A small masked spectrogram model, trained from scratch.
Model: log mel input, encoder arch vit, encoder patch size [8, 8], encoder layers 12, encoder width 160, decoder width 192.
Rows from block 11 of the encoder of a small masked spectrogram model, named by matrix and row number. Rows with one number belong to one neuron. Each number is 128 + 24 x the weight over its row's rms, rounded and kept within 0 to 255. All counts start at 0. After the name is the row's rms in percent of the matrix's.
After each neuron's rows are labels from the 100 clips, of 14976, where the neuron reaches its highest value: "strongest on" is what is common among them; "band" is the frequency band that holds the peak. Only what is clearly more common there than usual is listed. The data: synthetic speech, music and everyday sounds put through simulated rooms and audio effects. In brackets: how many of the 100, against the usual share in percent.
# fc1: MLP up (encoder.blocks.11.mlp.fc1.weight, 960x160), inputs 0-159
# fc2: MLP down (encoder.blocks.11.mlp.fc2.weight, 160x960, transposed), outputs 0-159

fc1.503 152 [116 146  75 136 151  80 126 131 131 135 124 104 136 141 123 164 134  87 127 135 156  95 116 205 125 162 130 113 181 126 123  85 180 125 108 134 126 144 101 137 124 134 110 169 128  99 110 142 131 155 113 132 146 148 123 130  96 136 136 129 129  73  81 111 123 182 128 130 179 128 125 115 170 129 146  72 124 110 110 127 119 153  97 162 176 100 108 135 128 159 145  84 125 136 131 170 128 117 126  73 146 107 109 129 124 152 137 147 146 132 150  54  81 137 133 127 159 115 127 144 131  86 131 146 157 147 103 125 141 130 139 125 123 134 155 154 144 118 107 154 113 113 130  72 119 111 118 135 127 148 120 119 140 118 119 129 159 113 127 118]
fc2.503 142 [125 161 142 168 131 126 124  94 141  90 137 130 111 125 171 125 146 145 157 128 114 111 136 183 121 134 148 161 121 109  98 114 181 159  83 165 153 131 145 111 115 168 146  97 109 140 101 139 135 132 131 118 181 140 119 144 141 117 102 194 145  97 151 151 107 164 158 132 107 134 131 136 107 143 167  96  72 160 122 149 148 138 157 119 144 124 149 149 127 146 143 101 124 139 131 114 158  98 122 125 118  97  81 120 136 109  97 106 126  90 102 121 175 154 104 130 132 133 116 138  97 109  99 121  90 157 157 108 141 171 119 141 117  90 130 112 144 144  81 114 105 113  66 116 176 122 129 134 111 122  87  99 156 116 111 119 124 117 133 130]
strongest on: band (60 vs 25.1); dry (45 vs 20.4)
band: 0 to 250 Hz (91 vs 12.5)

fc1.489 085 [112 128 140 137 123 138 147 113 155 176 136 120 141 179 143 138 140 112 170 156 156 105 125  84 115 132 141 153 115  87 134 129 121 131  98 133 131 122 115 113 130 119 159 126 111  77 124 130  44 124 162 105 157 132 103 144  92 142 110 154 152  99 131 125 144 152 135  94 121 160 135  99 148 128 166  84 116 141 136 148 134 133 149 151 145 111 134 123 133 140 135 138 132 109 157 137 158 120 126 119 134 120 199 132 103  81 126  79 125  76 145 135 122 106 120  93  96 128 133  86 149 138 102 134 133 143 152  92 163 123 120 156 137 140 161 118  97 149 110 101 144  88 117 167 108 101 133 159 163 143 130 152 142 150  97 148 114 191  94 109]
fc2.489 076 [117 149  99 168 135 105 131 119 120 162 134 151 177 119 103 103 146  82 125 128 125 137 130 134 128 116 148 118 132 123  83  92 129 124 128 135 152 144 101  86 129 108 104 164 116 169 147 124 100 173 160 139 126 140 135  94 153 111 127 114 143 114 163 145 122  76 135 118 113 139 117 147 186 175 114 140 115 122 146 175 130 138 106 129 168 149 158 112 119 160 114 121  95 131  70 134 118 121  94 162 121 118 100  67 188  88 112 154  89 107 152 148 114 114 119 112 127 118 136 124 152 135 115 132 157 153 117 147 116 126 134 125 123 134 142 137 163  80  79 121 123 141 155 198 121 152  99 149 137  95 129 121 138 114 112 126 156 156 110 144]
strongest on: everyday sound (89 vs 24.9); dry (50 vs 20.4)
band: 1000 to 2000 Hz (42 vs 12.5)

fc1.131 079 [ 91 137 130 119 141 121  94 120 138 147 112 123 100 111 173 137 147 101  97 144  83  71 111 110 116 118 148 119 109 105 149 124 151 127 156 167 112 134 118 108 145 141 116 163 134 169 163 124  88 105 144 116 123 130 150 129 160 113 141 132 116 160 168 102 122 109 107 118 105 106 144 109 136 113 102 103 131 119 122 131 128 115 126 157 135 171 100 105 138 157  86 129  95 148  94 174 140 107 130 137 129 208 153  68 116  81 152 183  92 155 151 127  88 123 158 160 142 116 158 120 129 166 154 120 110 124 126 132 160 141 109 135 137  92 143 102 147 120 117  98 138 145 116 138 105 165 131 151 154 136 150 100 101 142 132 143  91 170 152 124]
fc2.131 072 [158 129 125 109 165 125 107 110 103 140 139 101 130 123 125 101 145 111  98 184 174 146 131 116 105 119  86 112 102 136 149 116  74 113  72 101 141 117 169 163 150 132 135 151 121 110  99 156 153 135  95 103 147 130 154 105 126 129 123 151 140 141 149 131 144  82 157 157 112 128 130 104 116 139 114 140  78 133 178 120 146 153 121 145 139 133 134 121 127 120 110 140 113  91 131  95 102 141 139 123 118  87 135 170 160 138 139 111 148  98 126 108 107  99 136 134 126 106 117 111 153 132 111 120 148  97 136 163 113 132 112 167 148 134 137  87 100 164 154  99  97 130 119 162 132 197 154  78 121 183  94 152 135 149 165 135 131  77 149 131]
strongest on: band (55 vs 25.1)
band: 0 to 250 Hz (30 vs 12.5)

fc1.569 117 [125  67 105 145 127 110  99  90 155 142 185  71 109 118 103 140 118 114 174 139 119 126  96 120 129 140 136 103 122 155  87 107 161 110 118 130 143 165 139 118 132 138  51 109 133 119 140 130 111  95 111 116 157 126  89 162 121 203 146 136 146 119 117 135 142 119  99 127 101  79  92 123 119 113 101 115 121 113 184  66 156 130 120 151 111 115 137 135 138 148 118 127  93 143 143 110 149 111 111 104 172 142 166 111 138 139 161 148 137 153 120 101  74 158  90 128 130 122 136 132 113 157 147 108 135 140 128 140 128 170 105 136 153 131 155 143 138 120 111 128 132 137 121 154 138 182 121 111 152 137 122 144 113 123 124 119 110 133 146 169]
fc2.569 112 [141  98 158  60 128 123 102 128 153 162  90 135 132 138 173  72 133 139  77 149 115 138 150 157 103 160 140 144 148 101 165 147 168 120 111 103 128 130 125 109 102  98 140 164 132 128 170 129 125 151 108 117 120  96 170  91 129 128 147 158 131 133 165 104 113 121 112 135  83 151 143  76 138 150 139  84 130 125 121  94 158  99 152 136 120 119 140  98 111 154 157 115 157 166 121 128 119 136 131 116 135 129 132 141 134 146 113 153 160  74 144 112 161  93 166 142 123 128 113 133 117 101 122 115 143 131 120 120 113 107  91 139 138  73 108 162 144 125 151 144 121 117 151  96 126 174 180 135 112  78 157 133 116 124  82 142 133 139 115 131]
strongest on: band (96 vs 25.1)
band: 4000 to 8000 Hz (54 vs 25)

fc1.330 122 [124  83 101 149 183 136 151 136 124 129 110 117  85 156 129 115 167 114 113 137 139 144 141 135  83  84 106 143  73 122 118 138 154 153 111 131 157 147 141 123 116 191 136 130 154 105 163 106 109 149 122 165 134 121 122 123 147 131 130 121  69  81 147 131 124 111 128 152 122 109 116 107 134 146 140 145 127  96 121  96  93 141 138 155 122 154 114 124 119 154 137 174 107 155 108 122 168  86 176 116 156 115 119 140  71 111 173 168 134 140 149 129 127 116 126 157 118 129 139 164 152 164 145 124 158 104 132  89 152 108 104  85 103 119 159 130 112  97 127 152 128 122  75  92 128 125 130 119 161 156 132 170 123  89 127 112 146 139 106 141]
fc2.330 116 [132 108  74 102 122 106 164 129 132 116 125 124 155 156 145  95 111  99 113 128  80 123  97 112 210 125 159 133 114 133 134 176 150 138 120  92 121  75 111 156 133 101 132 151 120  65 137 106 135 167 101 106 116 166 121 141 109 144 102 136 151 128 115 140 126 135 127  89 135 120 135 117 181 108 138 154 125 140 138  99  97 133  99 130  99 123 116 120 137 146 140 180 108 147 125 100 133 135 157 102 167  94 150  81 129 138 144 115 133 126 146 117 153 108 142 139 120 148 148 142 123 110 112 105 122 109 124 115 137 127 138 127 144 117 163 133 153  80 123 163 176 198  85 101 138 138 135 125 126 160 142 172  99 136 141 136 172 106 111 124]
strongest on: band (70 vs 25.1); reversed (58 vs 13.2); dry (42 vs 20.4); distortion (30 vs 12.9)
band: 4000 to 8000 Hz (100 vs 25)

fc1.134 128 [128 123 135 103 126 168 123  83 185  86 128  86 155 159 116 167 119 141 148 157 104 174 106 154 140 133 141 121 105 159 106 135 160 151 112 136 154 134 122 115 157 134 146  94 146 109 155 126 145  98 106 183 154 132 125 113 129 130 102  92 120 104 101  87 112 150 136 140 131 100 109 133  74 110  82 104 124 140 170 134 149 148 119 106 132 140 109 111 104 150 144 136 158 138 115 147 150  55 117 157 107 128  92  99 126 130 119 176 122 130 162 133 122 119 109 160 100 125 126 175 123  97 148 116 150 128 102 144 143 124  89  87 131 155 138 113 131 106 155 136 148 106 126 124 147 118 141  87 175 146 115 150 112  92 148 131 114 109 125 178]
fc2.134 129 [130 139 102 130 154 165 141  59 123  96 135 144 120 147 135 128 127 126 124 129 111 161 174 195  97 189 128 123 129 110 125 118 151 144 104 119 136  97 165  67 111 122 121 145 129 147 122 146 137 154 118  85 135 129 113 115 159 135 118  94 143 118 167 136 118  91 167 143 106  98 128 122 130 140 101  92 127 104 162  98 128 146 154 133 114 129 132 114 119 106 125 152 143 120 104 125 140  68 104 139  83 127  98  94 131 129 109 143 101 131 156 142  87 114 108 130 129 148  89 147 104  96 126 170 152 138 132 152 103 116 111 182 102 178 142 132 143 153 105 165 130 165 114 145 147 142 147 134 134  74 116 165 118 149 119 126 151 109 111 157]
strongest on: band (57 vs 25.1); dry (46 vs 20.4)
band: 250 to 500 Hz (43 vs 12.5)

fc1.173 105 [ 76 129 145 121 157  76 158  86 151 147 137 122 161  92 143 152  95 154 133 127 103 144  82  95 133 117 128 122 138 110 156 143 112  81 103 139 109 133 117 128 112 136 172 148 144 102 133 150 114 130 175 128  97 153 145 102 122 106 155 124 144 113 126 128 128 168 129 141 104 111 109  85 130 144 170 113 137 117 140 148 157 119 121 166 112 117 138  99 135 189 114 141 109  96 146 162 155 101 112  89 103 173 164 133 140  95  67 133 120 128 133 120 121 109 132 148  71 145 141 112 112 122  76  98 171 128 165 177 107 125 103 124 126 114 109 143 132 150 137 125 122 156 122  80 142 113 128 153 119 113 147 125 176 118 138 147 135 155 146 140]
fc2.173 106 [175 108 117 156 123 132  83 144 174 104 123 138 107 163 142 130 125 139 105 119 169 123 149 151 130 141  99 137 126  76 150 113 137 119 140 136 151  70 158 108 117 111 123 137 100 119  93 112  79 118 137 114 129 138 130 114 165 128 142 106 128 147 117 113 119 114 121 109 102 149 113  92 135 134 121 132 142 121 125 107 120  96 106 153 163 126 114 125 129 123 160 202 153 100  94 128 138 134 170 146 144  97 107 147 117 121 111 120 130 129 137 132 110 140 131 129 116 112 148 138 152 129 132 167 166 112  97 175 222 112 151 130  93 128 131 155 150 140 141 180 119 149 138 169 147 108 107  83 112 114 127  78  77 159 128 101 107 111 149 108]
strongest on: everyday sound (81 vs 24.9); dry (69 vs 20.4)
band: 500 to 1000 Hz (44 vs 12.5)

fc1.357 093 [ 98 170 122 115 111 107 103 110 154 135 129 108 135  86 120 124 128  76 114 156 137 173 169 115  95 134 156 180  99 149 142 149 107 109 119 154 133 121 114 138 155 161 129 119 148 107 107 161 137 111 112 150 116 133 135  90 114 132 131 124 121 136 106 131 101 123 120 101 124 140 134 104 128  82 119 125 110 166 154 153 127 149 124 116 115  88 140 113 127 212 135 108  83 108 172 124 192  75 126 118 116 112 137 119  96 110 121 150 100 110 150 145 163 137 152 167 115  93 141 132  99 150 153  74 112 121 129 134 141 137 108 113 145 164 126  88 130 136 146 161 141 106 101 113 142 145 103 137 169 132 122 102 185 155 133 128 152 144 159 141]
fc2.357 079 [154 121 116 129 104 132 110 126  91 110  81 160 118 154 152 132 131 124 151  96 109 126  90 143 154  81 186  95 160 129 150 109 109 120 133 123 111 117 124 126 101 122 130 175 136 116 151 164  88 129 168  93 139  92 105 157 149 136 121 151 175 102 183 141 115 190 140  98  87 120  96 148 162 118  82 129 116 149 149 102 101 115 117 148  95 112 155 119 134  87  85 138 148  95 140 146 129 176 114 133 149 144 119 139 145 134 116 130 125 139 142 120 134 106 138  72 118 119 140 121 133 145 145 144 112 129 109 144 141 124 111 137 118 151 158 150 105 158 100 153 150 161 133  87  97 152 137 133 138 145 166 164  80  94 127 110 123 130 111 100]
strongest on: band (62 vs 25.1); distortion (37 vs 12.9); reversed (35 vs 13.2)
band: 2000 to 4000 Hz (51 vs 25)

fc1.101 129 [108 152 121 152 112 152 144 137 116 136 132  89 144 105  94 150  96 128 141 124  95 100  62 121 111 152 119 174 151 106 146 138 103 153 101 132 137  92 156 166 110 146 131 136 136 109 119 122 149 116 111 149 105 117  91 122 151 132 105 133 114 134 131 121 164 147 134 158 121 101 132 117 157 115 100 118 105 138 122 180 119 179 115  84 138 132  91 122 119 190 102 119 156 132 165 123 138  64 114  84 125  98 105 161 144 159 116 127 112 141 109 125 146 116 141 150 133 145 123 116  77 167  79 148 170 122 107 116 120 102 100 142 141 157 145 134 120 159 166 140 151  93 118 122 134 136 133  96 178 179 117 140 153 146 115 146 131 107 111 166]
fc2.101 101 [139 177 160 124 120 104 162 177 121 123 144 133 107 162 162 146 151 137  99 116 149 127 148 112 113 153 148 124 116 145 169 142 153 122 108 159 146 132 109 113 124 109 101 129 123  92 124 104 131 153 140  95 204 188 127 146 138 150  83  97 124 112 150 154 122 112 139 106 140 111 121  99 132  86 134 137 129 136 126 140  84  88 110 120 111 178 136 119 114 155 123 121  78 138 154  81  91 120 112 163 105 112 116 155 147 142  86 122 139 110 144 112 156 125 133 128 156  90 156 140 134  99 120  97 156 143  82 104 141 140 142 147  90 111 106 127 177 108 166 115 132 135 113 147 110 103 151 152  80 131 136 125 100 142 140 158  99  89 139 138]
strongest on: band (55 vs 25.1); dropouts (39 vs 12.9)
band: 0 to 250 Hz (37 vs 12.5)